Weights of a small segmentation model.
Model: 6.59M parameters, arch unet, norm groupnorm, widths [96, 192, 288].
Training: soap at rate 0.0017, batches of 128, held-out accuracy 98%.
Data: trained on short English words printed on busy colour backdrops, 90422 training examples, 13.9 epochs.
Rows from block 3 of a small segmentation model, named by matrix and row number. Rows with one number belong to one channel. Each number is 128 + 32 x the weight over its row's rms, rounded and kept within 0 to 255. All counts start at 0.
After each channel's rows are labels from the 100 images, of 14976, where the channel reaches its highest value: "responds to" is what is common among them. Only what is clearly more common there than usual is listed. The data: short English words printed on busy colour backdrops.
# convs0: first 3x3 conv (model.mid.1.convs.0.weight, 288x288x3x3, each kernel summed), inputs 144-287
# convs1: second 3x3 conv (model.mid.1.convs.1.weight, 288x288x3x3, transposed, each kernel summed), outputs 144-287

convs0.19 [136 130 153 124 199 128 175 140 163 140  98  70 106 109 154  85 151 130 199 197 136 110 104 135 141 142  73 120 129 141 157  98 117 116 142 110 138 120 102 100 107 150 127 166  94 129 148 144 105 111  69 158  90  84 114 123 121 161  83 131 115 154 105 102 104 116 108 132 119 149 111 109  81 122 177 121 102 138  87 132 106  93 114  88  61 103 188  98  90 126 134 156  93 189 118 164 204  98 137 216 121 138  74 134 164 140  99 140 124 109 104 127  98 153 136  86 130  75  99 174 105 103  77  97 175 161  79 177 135 207 100 171 170 127 113 142  94 132  96 119 134 104 166 116]
convs1.19 [110 106 114  74 177 115 133 136 150 107 164 107 103  95 117 132 115 142 174 184 185 113 154 161 132 152 170 135 133 124 105 176 140 141 178 116 173 142 123 131 117  76 154 149 103 100 114 126 117  82  52 124  65 117 212 123 184 137  91 151 113 109 169 132 151 127 146 161 131 157 148 155 188 136 192 142 145 140 142 107 112  90 109 180 140 119 154 136 174 100 103 124  91  83 191 137  92 180 106 109 149 126 132 177 235 111 139 127  77 122 129 160  82  91  73 188 153 126  69  93 185 143 160 122 119 170 102 153  89 116 123 204 170 129 113  87 178 139 176 108  83 113 124 142]
responds to: the letter i; small letters; the letter a

convs0.99 [100 131 133 161  83 145 128 143 103  98 140 133 166 106 138 128 125  99 108 161 106 142 132 129 191 130 131 159 145 174 126 125 148 128 113 195 114 129 114 162 138  70 121 141 140  87 123 108 116 116  47 106 136 103 137 137  86 108 152 133 101 153 164 148 106 109 127  93  99 138 153 130 145 121 127 109 166  99 125  84 176 125 110 121 129 142 115 183 157 154 190 162 140  75 129 138 117 110 119 153 121 146 148 142 142 138 125  91 102  58 141 150 101 170  96 133 136 148 131  72 127 122  80 108 113 101 118  83 166 115 147 122 138 147 126 156  46 255 145 111 140 147 105 127]
convs1.99 [175 115 154  72 209 198 161 162 153 146 126 144 100 157 172  94 106 144  52 130 124 112 124  92  76 135 164 128 128 117 170  85 140  71 132  88  51 158 138 105 121 107 132 166 113 137 130  98 151  99 120 156 178 144 111 136 130 139 174 122 146 116 103 117 114 114  83 108 131  82  94 120 127 152 123 145 152 105 116  86 137 114 162 167 144  94 197  79 102 132  69 122 115 172 118  58 129 152 122 147 121 135 169  93 139 134 142 138 141 172 157 116  67 156 179 165 105  88 120 125 191 113 168 129 127 169 128 116  70 123 115 138 101  99 132 118 122  92 106 117 135  83  88 108]
responds to: grey ink; bold

convs0.14 [120 102 106 130 116 158  88 168 113 120 141 116 116  79 129 158 139 140  92 191  80 114 156  92  76 109  93  79 185 202  92 148 198 123  95 144 134 156  79 144 145 129 105 143 126  93 146  82 129 142 115 151 139 114  56  73  99 155 152 126 125 126 117 128  83 162 120 125  46 150 119 105  92 127 136  76 137 122 133 165 117 104 131 112 112  69 147 113 126 158 189  94 135 124  93 134 171 112  87 126 130 209 107  88 125 163  99 164 156 104 124 148 115 138 123  78 129 107 120 102 143 129 158 157 112 167 121 133 184  83 149 103  69 160 147 138 128 207 143 108  98  92 124 135]
convs1.14 [139 140  94 113 152  74 143 177  81 159 136  93 132 104 146 155 122 121  89 112  96 143 158 129 106 116 102 139 170 105 139  51 126 122 133 144 115  61 106 178 146 101  91 141 115 122 116  98  83 152 171 157  98  68  56 100 124  90 177  98 121 165 156 172  98  99 175 135 106 124 158 159  80 147 115 122 115  86 165  63 139  89 138 177 117 158 153  99 120 121 115 135 140 157 123  92  98 146  93 183 157  74 134 124 147 163  60 163  98 148 141  96  89 111 141 104 126  78 105 111 163 149  88 119  95 107 155 115  84 121 155 167 171 114  99 149 128 131 150 125  77 152  98 132]
responds to: the letter i; the letter c

convs0.97 [114  76 170  98 177 162 131 108 167 124 140 167 149 144  81 117 105 127 128  96 169 132 120 164 163 166 147  93 146 130 134 165  86  92 170  93  99 136 199 159 141 119 113 100 139 124 123  64 135 120  96  34 161 112 122 137  90  78 128 162 121 180 110 135 148 111 178 155 112 122 127 102 122 105  93 127 163  98 105  38  68 137 107 102 149 140 109 197 118 164 128 109 163 138 116 151 123  82  85 118 136  25 122 137 131 142 119  93 143 169 152 109 152 117 146 135 110  99 104 104 144 172 191  98 102 100 105 137 119 167 125  96 174 114 142 130 154 164 135 121 191 121  68 112]
convs1.97 [ 89 116 139 104 122 177 126 100 161 147 141  77 125 137 191 115 187 140 175 139  69 161 141 118 149 141 142 140 150 135 107 143 148 115 122 171 194 186 124 176 156 169 150  99 119 112 150  97 107 120  89  77 166  75 119 120 123  65 132 113 129 107 105 108 187 157 166 149 117 153 116 158 127 120 115 166 131 138  77 157 172 141 175 101  85  58 140 103 141 110  83 140 117 142 158 115 145 175 120 116 182 188 110 175  93 116 122 129 186 121 138  97 122 152 139 157 128 174 118 127 150 105 124 205 123  62  77 137 131 155 142 123  99 127 154 130 154 122 143 150  50 144 126 145]
responds to: the letter y

convs0.162 [118 104 139  90 108 132 109  85 201 101 144 123 152  94 128 180 163 104 134 128 108 148 131 171  99 132  85 163 154 165  92 105 140  80 123 159 134 144  73 105 111 137 124 163 147 138 128 187 139 161 115 137 112 134 133 116 148 153 167 115 129 191 150 147 131 102 113  97 113 145 111  58 143  76 164 187 123  89 121  64 124 121 149  99 138 150 122 136 114 133 177 161 167 149  92 134  88 146 113 122 124 152 187 131 126 136  95 142 135  47 208 150  64 128 120 177  73  98  94 120 135 190  68 147  98 173 142  82 162 117 153  99 152 121 123 142  76 196 178 132 100 109 109 119]
convs1.162 [140 116 167 113 117 104 100 160 142 140 148 120  99 145 106 110 161 147 108 194 105 144  91 132 183  73 113 130 143 113 115 149 150 135 226 100 135  99 137 179 102 149 136 169  71 110 146 131 156  37 183 167 113 150 139 100 169 119 114 202 142 181 144  99 145  69 161  81 134 175 123 155 168 137  98 103 110 131 108  89 134 123  92 180 109  96 130 129 106 114 121 111  92  83  50 116 123 142 161 104 103 182 158  66 142 161  85 106 109 113 139 119 106 159 129 134 102 143 146 188 136 152 109 156 115 123 111  97 122 122  91 134 139 194  76  92 113 145 184 112 105 123 139 148]
responds to: the letter i; the letter g; the letter f

convs0.0 [125 135 144 147  73 132 123  80 189 118 132 130 170 199  90 149  96 151 172 120 111 137 102  58 134 156 115 132 117  95 132 109 153  52 149 133 134  97 147 136 149 130  69 135 140 128 101  61 114  82 105  71  96 177 170 133 117 163 134  97 100 142  68 165 145 149 137 159 181 127 136  82 143 104 101 190 179 131 101  84 116 160 197 107 157 184 117 164 127 115 114 137 172 119 140  87 152  90 137 137 140 124 141  76  60 133 124 112 151  94 107 160  92  81 123 130  92 122 125 157 156  77  76 119 149  37  66 166 153 157  96 184  84 153 150 104  93 200 132 159 136 115 164 138]
convs1.0 [147 135 120  80 174 127 207  88  91  69  99 106  95 140 125 149 158  88 164 131 130 153 205 194 169 156 104 134 109 133 106 162 122 179  84 133 151 189  84 111 119 158 166 161 118 178  94 154 136 116 126  77  84  72 111 158 114 158 170 149 171 155  91 144  75 162 130  94 102 201 113 132 175 121 132  86 174 139 140 127  56  95 162 125 173  89 163 128 151 181 131 134 109  86 162 114 142 123 162 136 162 101 184  73  96 151 150 160 121 137 140 134 114 185  44 149  95 119 184 158 127 146 183  43 123 124 156  96 109 132 136 130 106 113  90 115 113 198 157 102 108 138  93 112]
responds to: the letter y

convs0.41 [153 137 114 102 200 128 161 189 170  88  98 115 132 171  75 106 148  98 153 134 165 122 110 156 181 125 176 126 184 154 123 155 124 104 117 132 162 124  61  83  95  68 120 161 125 149  97 119 159  71  97 115 107 188 135 127 147 165  97 127 127  89  58 114 117 168  92 131 139  98  81 109 144 146 182 129 102 118 114 151 110 114 144 130 130 188  88  75 146 107 133  95 153 157 146 135 164 109 185 158 160 136  91 154 122 109  66 160 127 182 117 129  92  97  53 190  89 177 128 145 121 226 106 113 146 146 179 125 131 143 167 116 130 155  81  81  73  97 123 154  88 132 137  86]
convs1.41 [100 126 105 120 206 117 153  87 135 121 134 166  71 147 160 142 195 116 141 138 174  86 108 115 154 165 126 106  80 125 127 142 135 148 156 114 124 157  76 138 212 153 147 132 103 113  79 156 133 108 109 123  93 115 124 122 159  91 109 127  86 160  83 135  82 106 131  92  82 172 153 105 121  74 130 147 107 135  98  68  87  76  81 104 153 128 146 157  77 131  72 181 104 139 144  87 150 152 166 135  79 156 129 163 147 150 138 103 114 113 169 184 154 107 108 134 109 158 111 158 136 182 166 114 173 158  91 143 179 174 123  78 149  77 118 117 150 129 119 115 119 124 135 182]
responds to: the letter y

convs0.276 [ 63  76 139 118 139 141 140 141 117 141 104 130 164 173 182 132 139 124 138  86 106 109 180 173 152 131 138  52 134 168  95 120 120 156 132 152  89  89 111 167 124 129 139 197  85 154 107  59 126  96 105 174 179 197 156 133  93 152 162 126  90 177 100 161 140 128 113 105 109 128 121  66 154 111 129 144 132 138 165 108  94 177 120  98 143  95 174  62 125 156 132 135 107 136 101 116  61 130 112 120 137 103 124 101 122 124 120 110 182  85 122 153 144 149 152 128  38 161 109 113 154 156 125 104 102 137 101 117 106 135 119  95 130 189 151 119 116 100 109  82 109 191 164 123]
convs1.276 [ 98  96 164 114  92 147 126 122 118  94 140 157 103 126 160 137 156 143 137 104  97 169 178 137 158  79 139 173 166 120  97 139 141 122 138 126 126 114 126 160 179 206  86 130 152 103 150 106  72 155 138 105 195 157 187  99 118 113 151  86 116 124 133 134 107 167 139 139 104 147 106 112 151  75 126 122 121 116 166 105 141 141 117 108 105 114  71 127 120 169 113 107  96 103 166 147 111 142 141 112 107 162 107 169 133 111 166  75 102 157 155  90 157 142 104 101 154 112 147 192 153 125 103  85 150 183  61 127 115 109 142  95 105 119 147 138 132 110  65 134 117 112 144 101]
responds to: the letter y

convs0.82 [120 127 142 161  77 160 142 140  72 138 153 124 162 116 174  80 129  93  98 128 152 179 117 138 155 140 133 124 138 147 129 132 133 100 126 208 147  44  81 180 166  61 157 117 120 100 120 118 136 120 140 145 159 145 108 145 107 118 153 147 148 112 154 116  86 105 128 134  81 144 182 161 157 114 164 109 184 123  94 114 164  82 127 133 143 105 122 188 156 181 159 155 117  88 140 130  97 110 134 147 194 135 107 126 143 137 124  89 123 106 170 184 115 156 137 132 129  99 170 103 124 100 108 136 120 112 126  72 160 111 169 154 147  92 120 129  85 241 154 134 168 132 116 116]
convs1.82 [129 113 121 117 147 145 178 151 145 194 115  85 125 126 121 122 140 132 109 153 157 103 153 135 113 125 108 123 104 112 140 123 109  91 138  73  76 132 125 126 124 114 131  85 192  98 101 140 107 119 149 108  96  88 173 128 159  69 129  68 102  87 133  83 151 145 167 119 136  70 103 118 150 134 125  69 142 123 158  94 107  89 169 168 143 153 117 131 150 119 100 110 139 170 155 140 131 154 114 167  54 117 152 136 105 160 124 105 157 131 118  63 118 124 188 148 144  66  92  82 167 191 120 147 117 173 118 194  81 162 133 100 104 114 179  98 135   9 139 100 179 138 124 187]
responds to: grey ink

convs0.183 [166  99 160  83 140 135 123 108 136  94  87 156 210 157 178 116 167 161 140 119 133 118 153 127 129 109 143 117 139 138 113 160  93 151  78 142 106 136 127 116 157 105  58 186 127 122 101  94 183 129  87 140 117 162 122 140 102 129 110 116 139 129 138 171 111 100 172 129 126 168 131 102 167 172 165 155 113 180 151 123 125 176 106 105 157  69 129  74 140 160 128  76 167 148 192  47 147 103 164 177 151 177 149 104 143 157 152 113  98 134 130 140 123 136  61 138 137 196  92  94 116 111  91 102 126  99  97  88 101 101 161 179 124 156 142 130 129 124  94 113  51 126 131 132]
convs1.183 [213 159 111 137 132 168 140 153 177  89 119  91 110 171 132 134 154 154  88 117 125 146 108 116 101 106 175 118 111 105 152 183 111 168 113 157 166 193 137 167 165 171  90 182 116 187 139 141 114 145 106  93 161 196 116 117 107 165 108  93 114 126  74 163 146 181  53 177  91 197 138 165 175  96 125 107 170 112  69 156 105 189 155 138 174  91 113  87 114 140 132 102 149 127 120  93 160 151 129 120 138 111 141 144 139 106 120 122 133 143 166 103  93 152 111  56 102 187 132 175 120  88 101 154 107 136 130 103 126 160 118 125  99  97 121 104 147 113 158 178  84 138 147 112]
responds to: the letter y; word: eye